Weights of a small multi-label image tagger.
Data: trained on single toy objects rendered from many sides on busy backdrops, 39.8 epochs.
Rows from block 2, named by matrix and row number. Rows with one number belong to one neuron. Each number is 128 + 32 x the weight over its row's rms, rounded and kept within 0 to 255. All counts start at 0. Numbers have three digits each. After the name is the row's rms in percent of the matrix's.
# gate: MLP gate (model.blocks.2.mlp.gate.weight, 512x128), inputs 0-127
# fc1: MLP up (model.blocks.2.mlp.fc1.weight, 512x128), inputs 0-127
# fc2: MLP down (model.blocks.2.mlp.fc2.weight, 128x512, transposed), outputs 0-127
gate.323 096:121122103127188129113168128186142110123112158108102126102110174117148122126158118060163130098122135068098117109151125127175095140152100134104130143135148153146036201097028117142128156116021161149094144142118140130131163115148130110154148124092141072133173135101074153128148137151159117107147154156133167098175162148107093054143090039136158131166112136084145148079118173140149142156100
fc1.323 092:155093072075062145168075136129181143069178092120172133128179153144098141126129141142104146177097150131105110089126133055143109164166196124108103168108111122150133127169139122166159104141129087172100129099113056102110110086166181071164181102118137157133102094112167136131128124127090085101193212138120124113099109138135164193096154141100069127116143152152115081155107157112140166112133
fc2.323 095:143090161135148152099193133164121152148099119152121073114098110089209139127171160123139116090150141118120107110136173089124187128084106174136131152092080137068156142126141149077144148136145196156149076133101142175127130122110161075155096128134108154132125083083096074130145132184123139141177124159110147097093132100144135129113119201129104134105167153144086123000137124112084189133090
gate.324 111:095153148148120192159105093141144080107179078143141120112079082115151103158164195159116098151178157118113113105198127133182133140129139109102067111089098118158102088071113081136108119093128097157110125112129107127183170150240103146147159153117151132104116135138089132088076133203145188181120191126125127121111160106110111122151059105102110147109126106077105123129078147135122093111089
fc1.324 108:120109106142128091158139195185137142137113186094156083135074137124172147169127104086117168097090126115063117139103146141084133102079143085153149112187157114112145191171098139129097147140087101150145109141157177111129100100109133070099062148133122146177103104134083123148207113102150105090129144138130119067096193165107121110114215173095116086129127165116154152140139213114142123095117
fc2.324 102:163145138167147122139111131132129113156092155137139114113137137071091149102104083223156153127123131076171160134139071147105149131099192121112108149167109143205106119065112145088114112114086141158160104099110135125105114079103110159117103189174138190118110148132187112132120143114135145140120118112104088103109059130160056167083188074123087125067131163123229129140116101128149103129174
gate.325 094:096090067126125210090159085072086091106122133144141155093165105114135155149081154152087126118089171150119163136148092147185128137089126117126103161136114104117149062101095097110164098149094155120106106143118202207136127079103134156102135130143131091121113128086087205106150117114135108159072108133103140151149074211180121113140117084164167140139154159114127156126192113112114135205148
fc1.325 097:096129119132091143135073197133192113135124126138134106152144168126157174105118103115165142115144140123055124138155126132088155153154144129229159144140095126127085162128136097151097149141096143121089115130182130124161138083148083092139169118116067085139139161093142042177125050104152120088113091108092149187137130193153157140107097073177157128097089126108102109073115127165143103199105
fc2.325 095:141148091174141149123151141158090157116182118091172145144127095067115090136142111180128086141163098161173093114142092135193064140136123132080120108104094124106166146128160140124097123101177088101183180103116126145148110151131145170118052096126133112155137072092093219074125173157116140146178139126136117188111135155074144069114116151084167106082106131156180069163108155116180121122110
gate.326 097:173172134153129148083153128091120122082118152075113142106111163107146128128119125046091115139094185162117202093195185074090071147151155115162090142139130089152156093112135144152100147090110090154116138088078109108148115128117186138164062173143111161095079154125102126074134142128143124185167159127122139120160096086079110125095173164136183110107135188097146100103084065132169115116127
fc1.326 107:131146162115126190112104092098099172101125152148166132140169171115098134143177106136099098098129124099131115103141172188074081158155069138110088085133161107116151118163038103154103116195105081154125156119125115155111103124106127152137101098142117113178150136106116131169147185167079132212130130079146121126129103149106230149100129078160140068136134094078154096093100173115181131098144
fc2.326 104:124150082175128136122087076185092106127109136151146127079134129206091114150102129128144115119105162098119181119086128161127128102163052100136187172161129121155136137139141098130089082137157099144121137099186140162128158154141073096079165159115045138157118142117053098147121092106177100102114162131153070118138186140146090186172123084159126156087163108122097145125146055111117126141197
gate.327 101:127103121073161119160133098102146134179141165133125129118148142108144186128176095098122154143144154120137138111123147116138150166104174153122094130087104073082111080089137149102188074132064117163157118068082139111104142068128049110104083141137111137102137120161113156169142163146145133174173157162086182148106145108113118114177102181044136184061070088143127150090133056124148165139145
fc1.327 098:136113128116133159087117159106149122119158110215168087099070158095078089137203130081118072110123169106102096087135064149101108135135106126136155105108138122111145109173143121081120154145130111116178090060102087063147087115145091125111147162168209179173172088134162155122171138123135161134131141129132129158118087081101098132183157227103145083113136140161095121108138098102116134147147
fc2.327 097:156136113086110189105151089102130119160125196120091186109177162113122176113102130142127069117121165148180135110097108115117089124132112174117130165119122162112131177134158159109159098177139098089170152064150195153120173155126091058077115051113131192123112128124167108124121100120151071151119092105076141112076084160154127136192076134133123183184101154101085141097139112125111150114170
gate.328 099:184109099115116102088081112152174106141160191098147110048145132089123126155117081143164133160108190113143125134131145100153086089098109165121147177117141099126088134128130169098166114159153083172107162128100063153140105115085087134069103136111091068149133106138126159141191181124108101139191197203106099127156089124100073115179105114111163130144078162049147132122106133148123128151141
fc1.328 098:187082107137074129115123112158164092167179146125149109148141115084148211080114104113122111131129180175125146135083115154132167112097128159139150128146120101112122036158167122094087144156142078181127066136099152115072099110096122121150128139139143124079163165054166101168170119071099089141172176140116129083130130121108130152141122182125128140181139117126049154158188126096145174081104
fc2.328 101:087135127119131137099119089133104123114140093147105133119129106119148166084164127132143114182124143107153127146137136160198119169164110151178138152120151171133119117138115182173136105134165107119123163181180169082127130134203094077151125104089081092132126169148189112141078068129101000134114150113069168123098138119163173127136165105132128094133065123098127092119146109103158091139191
gate.329 096:151156118124135121117086113194128106151124089097125125094152115122127112117129096118069083088157169161131157136076227168114091100129084180135073101154154152123123161092135124119061100191131066107079154185108145080168177100101130128118118106073137049163181143106141118116122152150171143138155190157162073133177126143115115135090074126169084116160116155108092123127112133159144124081146
fc1.329 097:183156132118081100099126090101084105169114151148104142107152099130143133115117128180142152126117125192127153142092131106211143138141137122073143123119208162145141038131124119159123087161096171148141121137135137127121089100160075156121109146164118091153129133137125098106103143178118122122156160111100153108130062108187153118138120037107126068159127076130083146227106155116056178109091
fc2.329 098:140125115056071101121119105113132124087129113151159140146108065072151122137099147118180157113093144169137117138065147182142207146124124104192093164100136116128118167116182141059158162124104146131196147177066062150115172138091108142153091165112157120083124129150125153162148161171129137089111091078094079139128126142074148118135154116104177136112090132116132161181159166172173098130071
gate.330 099:128140128166142097074100119153115113114091150108138090119089134089140189082152143111143124111126153151113103123140095106108182131119166151169121155142116111176163103108141168085090124089096067135152110111191120107162139190135086118135124103137108173090175150143119067095148198174142127207160140139101137137168097081106154083091121140125224137116090089150091095155099123112045113175071
fc1.330 093:134165205164161128133083085114133145175131088120152105115149142191138134067100143135111150145150092111142176184173164169125141143060125178098085120138118120167122088121136103149109052106162159140109081071135090129152120111131093137108153142186171162170195075156205159130120126157095170115132094144070072169142096130141117121103071147117112082119143108114114137127109061100102136093124
fc2.330 095:119189167140147133141121142104100153105070154117196162150148143135116129131121195158144112054156112091137096114169158072158116106146145067144160111117100172122117114091120097132092112140130150150096138163121116093102128121117180076138116174153118108073122162167153145105174102091154158115122137171080165114195157160069124050092144099145129068114168104076096196068087162146113147170125
gate.331 102:170130138127119091116104090129132183154059149072099079154152102073138122109126139166116135121165153196188141131082136053144090140154168143109180156109157117120142098136145102067147135095201133162119074105109127085138108152120140128126127148092130117117105191184103122154149181158133163135132092140074105163158112068105115094138068154131109174113081086090103168143164092115083055121106
fc1.331 102:110157148131187118089119110153096135151105184072107170129185160135104184099172140153108137046126120091148140116110159151120180127135081145112108074131154156198110093120127086104084093122145120132088130116103046186168140099105142104079087122169140125090169080136155165056066129142149132168171169144125127170151117082104144179137111119159116114062131175111109124099086146129131145169111
fc2.331 100:134153087154107189127116117103078116126085140185148170122128136168123167119164172151130116169127106101137199080143148136176126132169128120119149115121143113084152137089159172148160138093123123129144082131088090144107065090112174049111113188114144170103112125164142188074106107084135160146097123194071148109152051131118160136143121148123153080104181131169061080130146158137126076137067
gate.333 093:118081035079107140173134164144123119141135120153137191138149159150158120170047176120111119165091209125049086087091084097087129193148102094150161086151143131109170132140134121119155155093111139128101115110117099159121101099127140102066112148160209166116118136147129125157158153119128160184077129102159078175113108138142135099195143124092144083141159115165138149090135094127110102157139
fc1.333 096:177081093069068098148141143119130086155141169113125150099148130080165150157160149115133182134154217211122109117107089105102164100090112156145083118110091185159079134115080152150144107172139119148127160071137078109133143146097135178110211119133125117106131112137139101115121120101092064124151189071120131131137176122124137140141093143126106172159112138041109139158128188080133166114113
fc2.333 101:046148179136190143083120136117095090132085042125097177092124153141106081119147146141124120109151079107150112125197097174138124113103126140096120093162134149151116079095093086143156135072162111123123145140095109123150138119169148173105190154124114121201160125125179116032118122103128089130095155098148148143152166127063123147160186115138165061143145115160162121121156180185134126115134
gate.334 104:117114105086111169100150090127110099092147111172149123178127071113126134127212181074072127194123148168131114134154061150096150117104142137092101147122183126112069164117129146133104110089131091162123126102075116165139119134160137128201147160102174166115149156112047150104137164205134133200136161092154110103132145118153155122183077143084158086108096152122115060127087105108104118113139
fc1.334 103:066136115156163090147169095203106121165097122091138094166125103181143162144139168136167150159198105130119139103130080158135116137151131172070110086152124125155164121114161120135075067089208141093148165124123172128156115110189166097114105161098113093142100144154161105064144074188145113139126114157144150169159101125136120123118093126175154074095089075140090094078097080107086144094118
fc2.334 102:180146098116089138178121180131184108189170108150145106150075112117159160181115122127153128146077192111145115121109082078111153143196148120124091147091080159182146092126123137126101129153077109113167073127131106057097175131064150108118157181130108115124133146097181138116080092104100092087171193119093133121123136157153156193096117150110087119129131116068179125074100140154135142087131
gate.335 117:120109119082154142100179082109183083118161115207192190092144085126116122079129125156151126149144127091113111201147086166073119156111103150140139144128205125104135100092149052082199149173087131104147106157141139109163142155090085134111192129162114115107103173097120134064076167106119164132110117127110141167146122053113105116104088124144127159142159159124082110115095124113105157102147
fc1.335 119:110144155136117137193126123125072116126088119105095117151086149094127110179100130126108121099127107193142101064101150153237200077136148154105053087099053115130111114162130122143116117109138123150117155145111144138140158119132152163144115142094183139108149076137114118177146067185128174117119140130115144071085039164147144171183132151148114135103134054155181132150113125156158130138130
fc2.335 117:130126096072185122090168112149169116117154120162147151140119070159102159063144145102140116135156169084097122194183083153057088186127103149186138160092164163107109081131103099069166130165115147121136099154162111101139096158123100108143211129150112120084112197098195123089056150116106089118123122115149136170150177075144105138144104090156110146188115120116091148136119117112115153127109
gate.336 104:203174143144141132121126107120112114106159171157149167138079157110097066105141149155188109142121142165168155151162099124149119172105137094114115131118105089117147096082168126142139121061120073143165165133065121156125128124171058130146073128081136143203131129105121167099096106142178114085111152142098140039097136124129179112164068107134127100102122142133184077107157128081104041099142
fc1.336 095:122142123134145049081091070189168143171122074128121147073128159162127178114057126191163153154113135119153152131173118094111167114153158132060106143118137130161141119063079105172123100090145148178098109126115095101082125193130094091145184088133143105134159131117085142105129168149148121141135138157181111154136083164131148136066097098180117118140089064151195114125163127108102173129114
fc2.336 100:122123120111176135157143121192090145120053151106103137188076116105146107133117107156097132153084142162109107121138149164146158140145093148077135140094108126105126136141171162115113163150169153132135111157141149144067183166095098110131134094133080155157129131121065100162145174089109062118060110156117082090165142134175170077092146146159116133144173097125047210134137126133147077220149
gate.337 101:139128140127098118155099100144165154172124108098068105045190136209195192131138083153157136163163157190104120142161095082136111077133109140086127132144150128150122109164097132136132146110124147107012120100126123138157134149132183093129201089175118118123103103142108144152189122105139149204079118087103115115147105139147123091097124114118156132158098099136071100105118125108113108064111
fc1.337 095:117099139096098138117105126109172131173152139187107104144118136099099099146090146055164125133092113097120155120094114179105122192144183107182121083138115040130110132112116158114088064073041154147142110111187159181091132173183113128083135191143131118102187134149162126158168127135143179073127127150116150121071134167125121157145095123101120195149138103141168139099168150122116132084087
fc2.337 094:108141087116145139123156216099160159175176080146118090148140106198110156182147110050143143095127148079113140063109164140153099046166115093143131090178160135181129118143089113142099118140142106161131155169111178099123149140129136116140148078148114140141118174099121135112158092079172088079111177125143186046122109132088121179174160101105120079136104108138131079139095113097101144130141
gate.338 089:153136157102113126160028157181119144130177175135147135090167093134043136170135105093218121093116134118127151133077148138154135167101115055119156096137112119163063144111123097112120146137104163170103132154109109140130152121149121134116115159100059099112119138093119130107081159049237091114118111125107114103093190118157120175152081151124111128120111132154154099170148126115153163151158
fc1.338 095:129133179125096179125121129098119167151119136139085139159153151120104079180155120105160146131108133121142133116082166098072154183161110105079118122079119109101093111072101129137144139131092102106122188144155141141096088082121139162187075155097117095125159112130072104131121154088113147140116089107107189066121128193156165126142121145104201145192136184116165180149168149132219125068072
fc2.338 092:150163150137130156144094147135058117125114112095151109110123097129083095174100172142143083116208158092128133131141129143089108099214143138112126139092108171139125128143183102083102117137134127128130187084153102145172163160147137153104212072110073146130129132176096090050102138118180123148130145132129119076177076112147090074122133150149131119127122153114177140056084140132049153172160
gate.339 109:094124117157166153168118168149037124159092176091182112118125113187143162113172154139101123100169158067120103075141131131103145144095099058124153064105150163115117154141119136115119118133076128074178096172181179110151151120153165126094124125148104131141114146117133128147105092136150172159076101083098113105098123082197114153198160155088144129082156169099136113091137061090143091087138
fc1.339 106:225191134125057033095127108128114138101104103121160150153105149092132067110087181143160114109119102136187171194166111107181145184099158061204189165115091095086129139119149097097134167101112113118161127146142140092106114123156128121113116118128156219125103122116128098148152072080126137106129123118133147100132132088136107086128174140133110128123157137170159157132179117111145121100122
fc2.339 107:114117198141166100103109049118190156070152086110107203119120219141162164099159177089137110123114095110139187091121108069107075156171158129121083105100159104101112136147124074141177062093184140133128163154101094164133156136111170145163119114144099090113137129152143142141091107221160122114148120088123096127173110096168126102114160108154135124128130117169097112116146103123077141122148
gate.340 102:181131116101167202109083116200166091092164134143092157107162105122122151111160094154127089133126145159139098118135149068093135139109063183177088161086097134089068117147217120138112131121131064150122157132120068126166094097131100140118144094155090114138144149133143094105155158156113136105164125116121129170130057129156074121112124082149140139171091221147094134136093071146137076143138
fc1.340 100:125127069122170135140135136190138132054120103159115186139137077185077106118128147104138144175129125156143134149106173099167106109157084100188109126100114133152041140101170063183081119116145159112060153101097110108153096164154068132093199092132139099135204114135105126116122155141144141048087184117130112117120122125127146143142119140153119179093108127130102173173111104085103126108179
fc2.340 095:114133188137107139150091113097096149142160132130129153157175183084123090135119133136082120170146096155112094133185168135124140126080206110098128178108087108072103115120158088182200116124171134124071155118088112119085135155112158127138095111160142107128111057115089085109159128102093211131115098224118130138154136149141075111126128081132099111169163136199114144136144089084175113153162
gate.342 107:132102097130107196088171094128068111169119162132141161126158073109157163134129168070142114101221189153150134094115123156160140108121049091133110060123122130149142071155140151096081101110170096122171152173070173117122119100180149157102091152141164080060151157163157107147178101108167108201138117112132160105088117105125095122152104172124145112137127153134131104118137079122122090093119
fc1.342 111:124119141155158178116131136114090157172097164154123167079125090163144118115132141094168142104161128141133137141146081152152147111082112121129114124124137110152147106139146142058138141102225096086226145156063131137148147154126191080126090132145112074083145098192184177133120104087175085103133095160129130092120102072137054117117065162179138119091141140157119071141134083167119136104147
fc2.342 106:124119110146093119114219099137136128139109109137089148131089092134116153143138109145121071138135118161091139184137144097109132145174144113183120142113134157133140120144149117216114125106154065175119156060093091108108151165122083110077126090123156129144142120136158044175097081101079080165131190093145075186090152144194181131143123148163169168126146130102093154095167131086122156153189
gate.343 097:135174100154111110099049103147100086155155100155093150089058158180120131155156100101136151143137153153151196106141094128134087156108130116117107116164035143091099104128163126099148117117146090088166151077111178134122116103114129100118082176165097138146166115136164169072122106157154120152112141125102127188116081105163094174162104150108168077138106129201119179110072060134097130150179
fc1.343 101:162135120083116151130117201106098167205133110102115076119091146143143165129112116144062125129119118189132124128152111128105210105121073089125147125142156142098146104095106147117167150158128122089087088142139124160202158119144106114143102150086120161114207134089098101094122161102177137075061055108159124119127113133129157128208112183108088153153146141140159080091150047144105147120133
fc2.343 102:147117135128127164156157103129120169116116100129147171147139109104089144117109111142094163171126136153085119122133152116158107055119140099100151127056092134157141129140206155133096178106127130104126143130084159156084073142088134088160136155116133138211040100159140107116164104153108039105190111115135111185138180082130100104097096081180109072189190153151136125115111155132160137135188
gate.344 094:128132133095163137130149126164080147104097159088163140181122073066159123134201157140137145240154137081080134120038211067175098093088087099135144142130132079105140132088126126128131106104122120162124120134137132161149176114119075173124093112111122125144079132144097099148148188141102165110125153107166119118156116149058142059177163149080137139106119142100136143103153099110151146117108
fc1.344 085:141099089157119178111158164124157107157163099085142134120104105041097048185080165110149109111122126147132148122111111120122092172182137132127189135095143144149127149158189128116226179118142071124121119130142097098061118149106133097126185151120112066164136163115124093105116100131098063077148148135102147127081124177166100187140147146131159141158151151173113189147184134145102096123136
fc2.344 088:132136095110070155137107192145197089170134193071129119153122184097137161127154169136148090124072114134114136183131135080119156148091091168146093121164078061118138083155117124092172125137158170117103166096157127098125115164109140141122153115171135111107138103116077120103101105130080117104125121174162147123101142115067063178147097100143078132225135122184152109063150127149136128187126
gate.345 104:166182130147088132106083134126162141095161091181134157117084149188108168125128083081126108130090139176192201144155102124111100157152139088061085131129105077135071134073020148173122127128111106095122137157137114126148130116112178149178133152132122132107138152185161170127108113199158162146147094152146088148147092113075134109120076057101134105135119141178098106130124079141148111121105
fc1.345 096:158128138060166094116143113120118104117099174147138128091134140124138132070198143129098104136098164160176155156106178114153117090059125074117104125075151197108114117175104065091097135134086180093126155147070153065145106151128104159109140148105177091163158150161130141172175131144167116088142124044185143153105150111145082147128112115134020113154146107091132147112091141114115141131113
fc2.345 099:086101150154122175081090064132155122124070112106161145099115142139137065130153129156166127139062176120098096161087108144138102217173080164126098067139202094151109087181118133131155080182148168044105143133129144117138173141146131068141121124105140108101084106113149146126166138152154160108126181147109105145160123143137122123141117062148133124089151074083144187167165142147083134147110
gate.346 102:132181120148133143164111147155095125111064032102110091116073114141121119167139055125131085117129186091171138111116162155116141156157087090127106088121146112132136128152145108143121134149081079148140097097162113061121134113185077126110128164098089143218182171106124088091129127144199157117160154102164107140145159101097150114132139123064120169079144111167148166136117076161154068100163
fc1.346 110:140174123141142146120098126136129193095137087134126126147116145169144142152107101127151118078129133132140104144126117137165180139145142053147061152108085137082088126148117062174195218130106114153133086073136090152078085096134126148153168082138071171148183109014108120101141121122133097091170176146090119121101104125159161151134160102115127149111116117189146149136123157122150122206156
fc2.346 106:158162179111170105217154095118127141109034108093135171111088147131119172116123154086070111128158123136107127123106141126095139134156129102058131132092140168126200119165144129182093144096142145119110122127131153127162110163083083073124120119058148157179106059153140122135176137142205162149096127079090152084154091123120104136067119096159108091163121102101112117122149165169109168120178
gate.347 103:140156171149134164161125163201121123126101097073122056104053126120107196106152108162119100162117153102085150110126176120142115106175123100194100112141118164188076145061122128129115101118110061166098102125163096158133165163112081144137131112157087087143164141155110060117133139134125146122153158114139086153149120110088124118206135154084167159124109183146094173108158146112148062096089
fc1.347 099:131103113122144178159138143144143143120136120197156129104101122085091099123091111183161142162086136077086090091103117133081136153152091104149169102148186079138114102063130105170158101141138036159123176120156153134141125146183074162161163119096112171128146140108083106041134149113140117113125142157104113110184151125070157071122129117111106156104129183090156228116130163106132140101168
fc2.347 097:139097078081111106135099106140142120142117154148162101169106158088141126175079116155128158135051178151179172105160099107116198100153162148078086193139098119124073128162161105190124111124153145121136101100080192120111139169108145136126125154049075134093143122081117120101118164053148122195102085090070133127139123062172140139150167176127141112121162146190145124128130100112138102140121
gate.348 106:164205140195147148125133100162144099100129132113095137146107142128144106161129165126108055134108154126196151105088112134117110128167130116150169135110172174192095100077133134128102089076122024109095103139102107118065091092189140109133108081117120198158148192145122080152153132111114097177166159121078114121183119127111139140116141159135089103114116144121163134126201068088092141123140
fc1.348 095:132133146112145088121112131088071168112120161115160081128168151127124097164157156165104098079147137141161128114187096084116118141197157093144156150144151144122122138142107108064188087149109136175093102159095114112100096125152188101077111100148090190133036118105094134152140176132175139151112122128055169128073131086135122109149211152046132086096129106083151096101149162107135144138120
fc2.348 095:062166164143124114123058154187138130114112118092101184125102084139114158111139151117106079067120107120134159179146130135111108135148097073092183135183144184121137113132107115191133181103094088165150135150159090117128138185140176134100138140110144134135092109073105128116134129064112111102085175174119085107155119122134107096178067068170166106136148177197132128154116155188082103160159
gate.349 099:122120089139157180099168104199094100191166156072181144122169168156128213104123165138119120168132172104116104141142115117111169090111129135116134073092156108173123113105134102113120085104096110128118117124106111133127139103102145069054139129161110127164109186150097117128085128115134086118144137164144117081108123078128218179110115102157154066152131138196079081172144129053121091143126
fc1.349 100:179122152135126123078122030104042115121102110161137195161116117145142149106138166095153125138133120176165161132134157118102155129099154128126083165130115160084123086107142130171129068029115160129191116117147102142119142091109100133127094083119077130102090171148128138124135168144110110158142146115109157156173128092142207122119080105162145144134145066143091151136182135051160191097114
fc2.349 096:090113131153139163099136179165152104126083103123104077177129116120152161126132128103124096085159075134097105114165104157089071083141095172200117129116059188159130116136139120123170101097140114092131176134146186061124125216134109183152139069123142086144139102144121146176150083120100130059100115156151105088133118164115138151101145155164068151128134169147130098100168189192163106136107
gate.350 086:137147109140108117136153135158184072075153129097142060155093196112169110130097156191162099141112174135130166146116175147124083147111113115137064099101102076130106139092178117095083157082172112144153139096120119090100130177121087110193117113091173136169167147172155103146111120128112117102104113086090109136069209149088137089169174193077168130088133095134131117090112169115154123157108
fc1.350 102:175114146116101185072162151058120139145148112055065137137177118116128139142129095116077152110104138129115132107124147095106075144124141145187146067142122161149165102150135177110173158164109102122086134081166093097086110125121162176150175096149155144093109133091128134097087113160015133171076152177128151114106122183154131165168114092134150163129083172072140135134084110151142118166161
fc2.350 107:132145139099092124173083103155103096144115112147162127078138119133173107171162089186103165174124120138131169147184153131150107065078051127112153129105146135166137108080133114081119088149133116151181142169120134171159130134123070133155062149126085126159103091133148119149133130164168108136129093148191088141194124076109128149086158101063126106148142052172080163134119116109139158045174
gate.351 105:122148140092156105095113127147118188110077151102103126130089115146148162156145172123134149156146168123105115089106149174116093079099122124100128078134120142140134048071110127139153071022130161155125126072168058164149160187119131094114103146123140102183087118167146132083126186138150143173123182183127088176117140164105129135098038083128143120112118120179120114170145113140090147092102
fc1.351 104:093126157172129135140075190139165140105135192131142117126124171130129103136087084103177100137150066060154100152160077117111153187097141157108111142078144089148123163207127096162159175131135157116157180134091172120110184121109171179145124100183094112141172107121144132173086070118140127088139083123143116118108092121099160129086146132187167112121080129166125139062075092127093070132134
fc2.351 105:106152101152120163091087125136107111063101127100145107126167107097126090091095151203075169187157167161144104152192154098132096151114132080175130127136141161187154180098086194112130124167083091122111100047086145120169099063121156098133054139114140139110129140176127173101095176100112106129101120161175152170144107105103168160122125083154144128161089164102181146141135136134124122095156
gate.352 103:124127149159174089073068116127146107166135137102068104136112157135108078190122124151119153137180165129140118097116094140128132151185159062130130107099116139179126111106095103097134057100115113124111107120133154114150113156121091114146158145151065139127127143204154129126139125204131171151142154129116178170147059068105140187108108134140110144063086104078142057176176125173064142107087
fc1.352 093:067105129098117149117078143124124114139195089174105117134109162155058144130131137092116119171138165120066111110133139184065141103144119120151130150184099165223109146100114052111116137113086145090096167133147127131091130127112120197155161158088103107175151133116135109133130151090091134086112127087187135083146080110089167173105129075146192142184170154146121149127184142153150153076142
fc2.352 096:070129157126126161103112110125146069119174116165129097145146153155140080079135144176139113164097182182143084176120088136099112132132137156097157157136132139150101139074064116103147145186086119089098091140138137066095160174114078163135120144132105103073137167156115042195181165116122179132113110102177141098162142086119159140114076094154136149172147114078149183185115149102170131096115
gate.353 099:143142097124126160144150110126135130060097124108178129132142109098149115186092092127172073076185144167220137103085120145148110165117076097110126152161120138175065135142130078130122186093167157099134148126116125157120126056137111212121174125160143068156151164096109165139148102122181088180132125147130085114108135122116089067164133108124095125177077116044098105101147132131128109149105
fc1.353 103:152144121101102080139126156065183119177102122094116146103178081190187144105100140151146156173144100150151176159113134136140103165140104103116075132160092058097087117084131146121092117086102157117148113114190170157127101093165167134112159177147126076128168144097209169144177143083132106123149131122133211105148120131083090105118142085118095167111109083138079066126128126145136178105084
fc2.353 102:116125139189130138146066130159101160095064127154160136110112112044110082167141065137137142085140148133103132103171168107103077188102130114123214148116145146049112173134119106118166156106142134111117128133128119155162138139077110151145135092131069087118125085103102120164151112095107109206111117183158074143089198118152118141117120172124110129179154181115100122075138169179172116104148
gate.354 104:147140096133174190180192130148115120145149160117113122083060086086097180102145091081115111171109181117128137104113135150143130119115095116116112078116134083077081158119107103130165144157044105102139109159084183164135154106121133066093141201099153117148146168128147130114167155114172147126109108095096119064153145069123093101173092153110137098118175183161152092148127082069127106094150
fc1.354 102:164174141138137190087120169127144118177112083126127148134120135135081170100163101246110179189071109095119141138141131164082053139123109125097139124156136112110113213163179184127130156122147057111134135120167142108109112129098077132099195151100138125137182168097141100124137096162087074091114137099133131111071145108111185142157090143150100140112128140105115130138127167106086107083153
fc2.354 101:142123168096103137104186079184135120109091083117107075103120133098175059164076116076160158135183091158121135113175101119123107095161140122211114130146129105142150172149177059120148151108144158166138113135112163135166138187142137135094126148114148149090139083065106065095185135111177187178130149111120129092143138145119129047147145161103150148109147126132146108135142136064081139071096
gate.355 104:113103128139141171111171144126074052173096189162142129104109155168200171139138157075133123168158180123085143140172084145134156068065153102142148136085100092129130132080164111093147085064084129094140147117115163126124090108114144135134107173119169162170117156137124084097222128106175136159105120119091145097148141146099096158151101101106107165130156098175081142080110102063117160139118
fc1.355 099:093144132166178176132107127157117124140069128123123166079068147154125173110094051128172087152069109094145159114099164140158148150115155107179117136163135062136101084166103183196162107132151121095137137171138194139105159106148084158087156100165123118103172079119115139138159110097166111145117115143088120056140102128131115152183136108109105171141077083135117196185166129124111098181119
fc2.355 099:132108107116152092134164097108067191158115116161139170161154118096076151114171081183077165107168147127114071111132140144120106146126159137078093093106149157120177094164095128176125085106180078160131102087118104085166096128121094134163181093104094152118152118164108135096115142186160134190079123110193150136081145063172134151143112113119088108144165127105108103158159192124087156066165
gate.356 097:131106065107139132183152152073158111127184122163142170106093056177161142143123124073126105121101212155105093063106128072082123117154107135161125114138186158170130126183114140127177192151120149112184094112108102130155153125116155146108142104143164112119077132180154108176147065094120102129143173081123071098111136139169104160119151146111060129152148118094126044148151124114093109143120
fc1.356 103:072140121115115160178155076047078144168166099118062121096100114105111133141126102166113153184103158118101131118113127139074121119098147160095146093151089134144152093123065132156127102209110143134146131098151172157159194155102092100115092193096120097079170119145165125137098120168115114180103130136142126171178183132144151095157091099121153119077167066123110136138141087093094121183186
fc2.356 102:157123141171134118121134113103116120151133087153089148115184139113090129134190116056149150141110142196110159186134149168129138115153146064124136091102098132130086086100141126103135137084180150080124138117082105173104108147155134163123170112149102083201088101082119109137119088140123089079137116173036079075096144072103181180137116131145151160167153142130179097073152170136144161184140
gate.357 099:153119091119082169137140159183142114068165143150167144152108127105097133173175143117119074098130199100109120068104141110132155143134087147148111116125182176110053148140154110131100168159132105157083148158110075139034162115142128184143135080109148137088173157143134062153114176108097121122174137080186122114103141135098116092108141128061171108135125149090181167059128109126110151118088
fc1.357 108:135112126130161127115149095087127105155159155122077134125223179125179159093158122105149124177148108133088119129107118096114066131138206165071165162146087072105164152140140151132090091096094160135104125090170123100126135144185148092116099154070144154158109110145177149191195113109116136118115109150107181087140094113130161160094119084160108108165104094135084101090117161067150191084159
fc2.357 106:181067119169029149112093119185152140103144134163132165114083115091145127158145138118152145163117124166123132091081154064112152170097104151147151145032127096083114131126151098140115159162111174124103054110134117179168101121128126072151092136156083129120126133162141154129134109136146159159121115079092058146117143141208096138108157144143153153084175149099134131072117072138130198116117
gate.358 101:061109155196162191094072140134104138071127117131134112124152152140105125131169129156115138131151143110103094137144146133141126108137086091101077098149160161202094124144131087149102134103152110118149187162121102111141116111093147177132120101126073067152127139135136171137112098159159116115097108115177160173132108173059196175128111076228177053148116107109090127079103175128129081129121
fc1.358 102:109124131119131089110077133135086090149183106078201073088129128203125066176165149115190129109103130136141145165167123171105150114169105139150120133116107103169120159115149098082138164119107093126196147108125137139116097080149187119093131142146092109156164134149103186117077111132163049066166145054158153141106151077118143149169173129112172077133149133099116163099097124164080135150126
fc2.358 103:133117138143118129102179127133071137164096125143133148120131124137170130119098087102152141139089103153155104137132083155105114127080140170059137147140167107147174077123189165131142109105111158165166060126223137093167179133118066097108130068154149152125108131077132122186171178076151120165106136097155143050112156135158095070098116151076076082160111134134128115186170140143135175091115
gate.359 095:177099117095134163089119098137125099092184139112156132139143104139104134155216178079085151148116156168114115122182118119153167145114081083127079163171100115098111110113129136084153117176090127131137111168097170161142115021180130099136099142125106154211100121134095172120099156150151112084104150075112146163108182155121149132183137069054105146120096129110143138112128108083128179091144
fc1.359 096:171158189173161162094184126123111142117116122082133130128120095078152178102117176107152142093110097142114173119134159076120162040045134092178150102115164154122120074104160137162089124134123135160179108127131105121133130140098168113201102130137108154073108147186140076086095164150080148127172114105150103151155150082105125144126126067148149135100189124063058131148110142082123156129119
fc2.359 098:146103110151131107074130081162158064104191122116083094086078156164093112096146086094147153180126184157154119135116088148141132138099131108137074116135135146110109119088095093179105074140126134154148092152134162079181166138177084065112128148120139106099172156159193122213139090130132186122075125137144149144144145126134178153097085119137146137092167103084184143164170133091126120110059